Weights of a small image classifier.
Training: soap at rate 0.0019, 12600 steps, held-out accuracy 100%.
Rows from block 5 of a small image classifier, named by matrix and row number. Rows with one number within an expert belong to one neuron, the router's apart. Each number is 200 + 30 x the weight over its row's rms, rounded and kept within 0 to 999. All counts start at 0.
Before each expert's rows are labels from the 100 images, of 14848, where the router gives the expert most weight on average: "lies over" is the class under the peak. Only what is clearly more common there than usual is listed. The data: drawn human figures in many poses.
# router: slot weights (model.blocks.5.mlp.router.weight, 16x160, trained with AdamW), inputs 54-107
# up: expert up (model.blocks.5.mlp.up, 16x32x160), inputs 54-107
# down: expert down (model.blocks.5.mlp.down, 16x160x32, transposed), outputs 54-107

# expert 5
lies over: head
router.5,149,179,195,206,223,214,195,166,158,208,196,178,187,218,206,185,182,195,205,250,229,183,176,216,200,228,200,202,207,186,174,199,273,233,195,206,117,238,261,121,175,160,189,207,143,153,227,215,169,167,225,201,205,234
up.0,215,150,221,143,185,177,201,186,164,256,143,188,188,202,198,197,201,192,195,170,191,200,213,208,199,214,217,354,272,231,212,194,210,193,196,190,178,175,201,158,202,210,202,195,204,193,162,199,190,163,147,147,159,213
down.0,204,319,152,186,173,169,187,207,261,192,191,197,226,193,202,144,200,230,211,209,200,166,194,201,199,192,198,258,220,226,219,241,181,194,142,209,213,161,174,188,216,179,210,185,200,180,158,206,159,201,274,237,220,210
up.1,195,173,214,204,207,253,200,169,247,213,229,191,220,188,184,208,183,164,198,190,174,156,195,221,204,145,186,277,189,176,268,275,208,206,147,177,173,152,187,178,185,210,184,229,206,202,173,235,142,199,170,219,244,189
down.1,204,186,200,191,201,176,219,187,250,203,191,104,203,194,206,196,204,201,162,200,200,207,180,199,161,201,193,184,188,263,223,103,274,202,195,225,127,202,223,190,182,186,195,192,210,217,138,194,217,173,199,62,206,219
up.2,163,119,195,181,187,205,217,139,232,235,231,175,203,177,253,176,208,208,167,218,196,180,196,188,199,52,204,194,187,212,213,212,204,208,155,192,192,203,193,213,143,243,179,198,204,255,191,206,242,187,209,214,158,196
down.2,201,242,218,160,197,188,198,262,205,203,180,220,187,198,201,162,253,198,212,196,200,217,203,220,171,292,199,157,163,169,189,211,301,202,193,241,252,127,206,183,246,185,207,158,176,181,316,189,190,168,193,151,206,142
up.3,217,154,231,134,196,244,200,186,165,215,185,207,214,172,193,176,202,158,212,182,199,192,223,191,206,244,193,241,223,162,197,134,184,205,163,162,195,215,187,170,190,261,183,206,188,184,198,203,211,161,159,160,104,244
down.3,201,135,220,201,182,196,203,203,228,148,221,190,236,198,204,188,156,195,213,235,218,123,205,241,266,199,190,214,208,197,210,209,194,199,183,197,232,237,195,201,201,244,114,220,211,170,198,182,151,201,206,226,201,183
up.4,199,231,196,168,190,205,220,200,259,198,202,209,202,217,203,190,209,223,209,227,204,219,146,239,202,214,152,206,202,195,138,213,199,200,196,199,197,130,191,273,236,201,185,124,160,186,191,204,173,198,183,224,125,210
down.4,208,182,213,209,203,256,205,175,199,193,206,215,161,202,196,257,184,187,206,197,163,212,220,201,204,206,207,203,152,187,231,140,204,222,173,210,106,229,280,187,187,200,198,232,172,179,156,146,194,179,255,154,182,276
up.5,222,202,211,163,165,208,200,192,259,176,168,231,228,199,135,202,201,215,201,180,210,202,199,199,222,204,207,208,211,198,204,218,205,193,200,194,208,224,197,211,206,161,167,201,206,204,198,194,172,208,159,187,203,210
down.5,176,230,180,113,156,221,194,196,177,171,98,230,196,197,220,207,217,180,197,205,221,205,193,231,214,210,202,253,177,127,202,199,195,175,202,198,261,257,262,191,169,208,207,152,216,142,151,167,166,200,208,180,185,247

# expert 3
lies over: torso; leg
router.3,193,204,156,184,209,166,183,234,184,215,148,198,149,225,239,182,213,248,222,188,230,193,190,234,211,175,213,208,194,227,206,163,233,212,220,169,203,192,153,180,170,179,188,220,213,212,199,257,244,185,221,212,196,214
up.0,200,234,204,179,200,189,200,217,161,238,293,173,178,182,212,164,219,154,191,212,198,217,204,191,209,162,202,179,201,193,214,199,201,210,216,201,162,232,224,243,186,163,188,194,217,194,234,228,207,200,173,205,102,218
down.0,191,175,202,183,287,204,226,203,198,218,127,211,213,193,215,244,180,225,221,204,204,179,206,234,186,221,203,224,202,177,201,238,195,206,203,207,206,181,193,184,152,170,177,197,183,193,192,196,165,186,193,174,244,208
up.1,192,206,206,195,233,197,205,181,197,197,214,207,186,171,203,191,196,197,204,190,182,144,207,151,198,264,216,221,235,241,201,162,200,202,171,228,201,191,199,221,202,304,214,204,199,163,198,197,204,208,195,199,264,196
down.1,203,164,213,169,200,249,186,215,136,202,200,186,241,201,209,206,260,140,199,201,182,264,215,180,216,246,185,140,186,202,230,200,210,202,202,163,166,221,200,211,208,202,201,189,132,168,278,180,144,183,198,194,119,211
up.2,200,262,196,208,203,195,196,202,234,221,337,190,247,248,194,239,212,182,201,205,191,193,187,196,212,167,201,179,188,206,203,219,210,188,219,191,204,202,215,189,210,180,247,207,214,187,167,187,209,204,186,181,180,208
down.2,188,227,196,193,218,204,201,193,208,208,210,225,147,201,183,189,218,120,194,201,168,140,171,216,261,214,200,212,201,195,188,196,190,194,214,237,190,218,216,202,205,232,299,192,199,222,192,172,197,195,190,132,301,177
up.3,201,218,185,208,252,234,185,219,207,211,230,216,251,200,241,197,201,193,287,248,202,194,203,231,245,118,201,178,186,193,227,139,202,195,197,208,200,215,241,109,199,198,167,181,197,171,186,204,158,200,211,204,200,160
down.3,192,204,196,184,197,180,225,141,243,200,137,190,245,179,217,167,181,198,259,223,207,188,193,157,150,212,201,222,219,166,182,186,234,170,180,204,199,235,225,199,248,197,168,177,205,193,286,198,164,175,197,192,210,248
up.4,200,189,205,185,212,177,199,164,220,222,297,222,190,182,179,206,195,191,215,186,198,199,220,234,199,200,198,227,187,282,224,223,202,210,170,203,204,260,202,216,190,242,199,187,197,216,122,154,202,193,168,194,188,166
down.4,205,217,206,201,209,243,205,238,181,205,217,176,163,203,206,225,208,195,134,198,179,212,196,239,278,194,201,189,201,168,185,124,244,224,194,271,200,206,198,187,269,201,217,264,201,203,199,208,206,199,196,193,214,190
up.5,178,222,269,157,223,190,193,198,194,188,256,203,235,187,196,327,256,179,137,193,197,209,207,199,246,151,200,188,173,206,253,190,207,219,180,188,204,198,212,164,230,172,195,207,225,189,211,187,189,208,188,239,192,190
down.5,200,218,200,191,200,209,245,237,192,183,224,253,139,201,195,203,189,130,216,202,200,214,197,181,158,174,201,177,205,173,230,179,219,200,202,209,198,202,208,181,214,198,311,248,193,206,218,156,178,198,200,172,224,195

# expert 2
lies over: torso
router.2,217,201,230,184,222,152,170,217,176,262,271,227,202,234,172,207,131,168,224,152,213,181,217,204,181,165,192,184,168,233,189,233,231,217,207,193,169,161,170,165,175,158,219,227,250,184,161,212,249,209,199,249,159,198
up.0,222,171,197,263,140,218,202,190,243,205,121,191,258,201,198,212,235,169,220,200,161,202,200,203,214,200,198,186,200,201,197,292,196,183,219,199,200,199,184,234,194,197,128,206,199,209,162,225,166,202,179,217,159,180
down.0,205,215,164,234,204,203,192,217,150,203,87,241,190,191,198,200,113,141,222,194,201,216,226,139,173,186,184,201,202,198,189,258,262,199,173,202,204,233,205,205,196,200,197,213,200,175,201,255,246,203,227,209,198,214
up.1,193,195,205,188,196,197,202,216,174,226,204,161,203,186,207,169,197,211,198,203,198,199,183,165,168,237,201,149,199,202,210,234,192,218,228,204,207,170,199,327,203,222,207,176,213,191,224,183,186,182,166,195,237,196
down.1,198,214,230,153,215,209,171,247,206,207,275,221,198,196,219,187,210,200,234,201,173,207,202,226,214,241,199,198,212,197,199,215,175,229,167,218,210,191,176,241,196,210,167,192,172,201,236,191,203,195,220,196,167,199
up.2,197,206,192,263,163,227,233,222,234,195,183,203,150,199,222,182,207,197,203,234,200,209,181,225,242,158,198,199,207,198,223,197,228,214,209,207,199,205,191,191,183,222,202,190,198,223,181,206,259,204,195,196,193,244
down.2,193,166,175,230,201,195,221,240,205,182,157,206,155,190,203,209,200,200,202,208,183,214,200,199,175,155,226,208,147,190,215,205,213,219,201,255,209,189,183,222,208,209,186,228,242,147,180,187,207,184,212,206,232,184
up.3,172,207,218,249,87,150,199,186,215,208,268,262,180,218,247,294,180,244,203,178,200,247,202,187,208,212,203,201,204,196,195,221,203,191,217,200,187,192,191,200,196,240,197,246,194,192,206,202,213,243,235,237,190,167
down.3,201,120,187,186,204,207,218,195,185,148,137,174,224,198,235,174,195,177,176,198,196,187,199,198,167,150,199,198,172,200,198,212,216,196,168,204,230,188,170,222,138,183,199,193,204,207,175,207,227,179,220,191,298,244
up.4,194,212,193,274,217,210,200,236,221,231,241,206,201,199,166,191,172,127,231,197,195,208,193,206,198,144,200,198,203,194,202,256,250,198,183,205,206,159,193,245,220,183,174,225,244,182,198,238,205,202,193,211,33,205
down.4,199,222,210,126,198,164,182,120,203,198,204,315,179,194,197,296,200,284,205,204,213,219,177,200,193,157,195,187,199,280,199,203,162,199,202,201,196,227,228,139,228,213,234,197,167,180,195,175,200,172,165,202,264,192
up.5,218,228,201,191,184,224,194,199,164,170,186,267,176,223,137,222,207,212,152,196,194,211,204,159,162,171,199,122,175,202,182,179,193,209,149,205,208,210,203,226,197,219,247,201,196,206,238,184,192,195,132,186,207,195
down.5,175,200,179,171,202,252,189,240,205,223,198,77,207,201,157,205,195,250,196,200,177,249,209,205,238,280,198,136,195,201,207,216,261,234,181,195,246,90,217,243,205,195,198,168,201,196,213,231,210,191,197,178,272,157

# expert 13
lies over: torso
router.13,190,205,194,200,191,165,207,250,216,232,149,211,219,226,244,254,252,215,224,190,180,210,220,206,248,180,200,208,188,165,277,163,218,215,185,181,218,169,157,205,140,193,153,223,220,187,227,200,213,193,222,248,200,199
up.0,187,226,209,175,210,86,199,200,221,205,311,227,172,219,220,211,221,139,194,184,228,200,206,251,207,207,197,227,196,233,199,203,195,205,173,199,168,168,209,143,211,200,187,138,205,198,190,193,179,185,133,198,192,142
down.0,201,157,227,220,197,235,197,190,177,229,155,208,202,195,223,160,204,224,202,199,197,161,212,198,201,187,196,197,221,205,121,174,196,198,200,210,197,195,175,202,208,199,165,203,206,218,275,214,173,197,205,182,154,209
up.1,198,203,153,200,215,204,201,174,179,171,188,181,221,202,262,155,211,188,130,202,233,278,210,238,208,155,198,188,197,192,204,197,154,221,199,202,215,212,175,158,204,239,248,237,225,217,196,197,203,194,182,213,213,204
down.1,201,170,189,197,172,206,179,187,204,216,203,245,205,242,184,244,130,283,249,200,143,131,200,154,206,256,199,193,208,197,226,243,193,212,202,201,158,177,201,202,207,166,166,209,200,177,198,201,199,200,246,196,200,190
up.2,182,209,208,206,237,201,201,180,197,202,206,184,214,227,199,198,150,222,238,202,200,223,196,209,182,169,194,193,162,201,201,179,224,210,218,195,193,253,228,117,202,97,198,213,198,220,196,161,227,165,205,183,196,203
down.2,199,202,199,132,191,213,201,190,195,230,155,227,250,198,214,186,219,194,168,201,163,194,228,149,163,199,196,297,206,206,197,203,134,140,183,221,206,157,185,217,186,239,230,228,199,146,185,201,172,272,178,238,231,253
up.3,212,222,203,240,215,161,162,199,227,203,278,244,202,201,170,225,236,172,188,170,180,143,220,237,196,143,199,152,187,203,200,238,214,208,188,246,196,158,189,150,247,179,182,200,193,220,161,189,193,202,137,203,144,184
down.3,194,194,205,161,197,210,262,182,199,170,168,148,214,200,227,166,220,196,245,209,257,287,123,165,254,208,126,227,179,204,158,110,176,200,203,194,201,184,182,203,185,226,182,209,200,206,219,199,198,210,257,155,199,202
up.4,235,147,194,198,218,158,199,199,198,247,237,208,190,215,175,197,202,202,225,203,224,211,221,274,174,188,202,194,167,191,225,199,187,276,269,216,201,203,207,226,207,184,206,198,168,203,206,133,251,202,219,216,201,202
down.4,199,268,197,198,200,221,196,174,178,183,192,210,192,258,201,161,200,261,195,174,184,179,206,201,198,186,200,201,159,211,202,205,201,203,187,208,203,196,195,79,203,166,181,199,237,166,220,237,192,196,166,214,205,236
up.5,206,207,191,203,226,207,204,252,196,220,205,172,181,199,217,161,217,227,118,221,202,203,140,258,225,188,203,210,205,206,203,227,220,218,235,200,197,224,113,196,201,195,230,201,198,295,163,238,184,194,231,199,201,168
down.5,199,191,205,201,200,178,267,179,224,159,168,237,192,202,189,200,188,210,208,191,204,191,204,182,104,198,205,239,195,161,239,164,233,152,184,184,184,210,189,202,196,196,186,195,209,143,270,171,205,228,205,202,158,203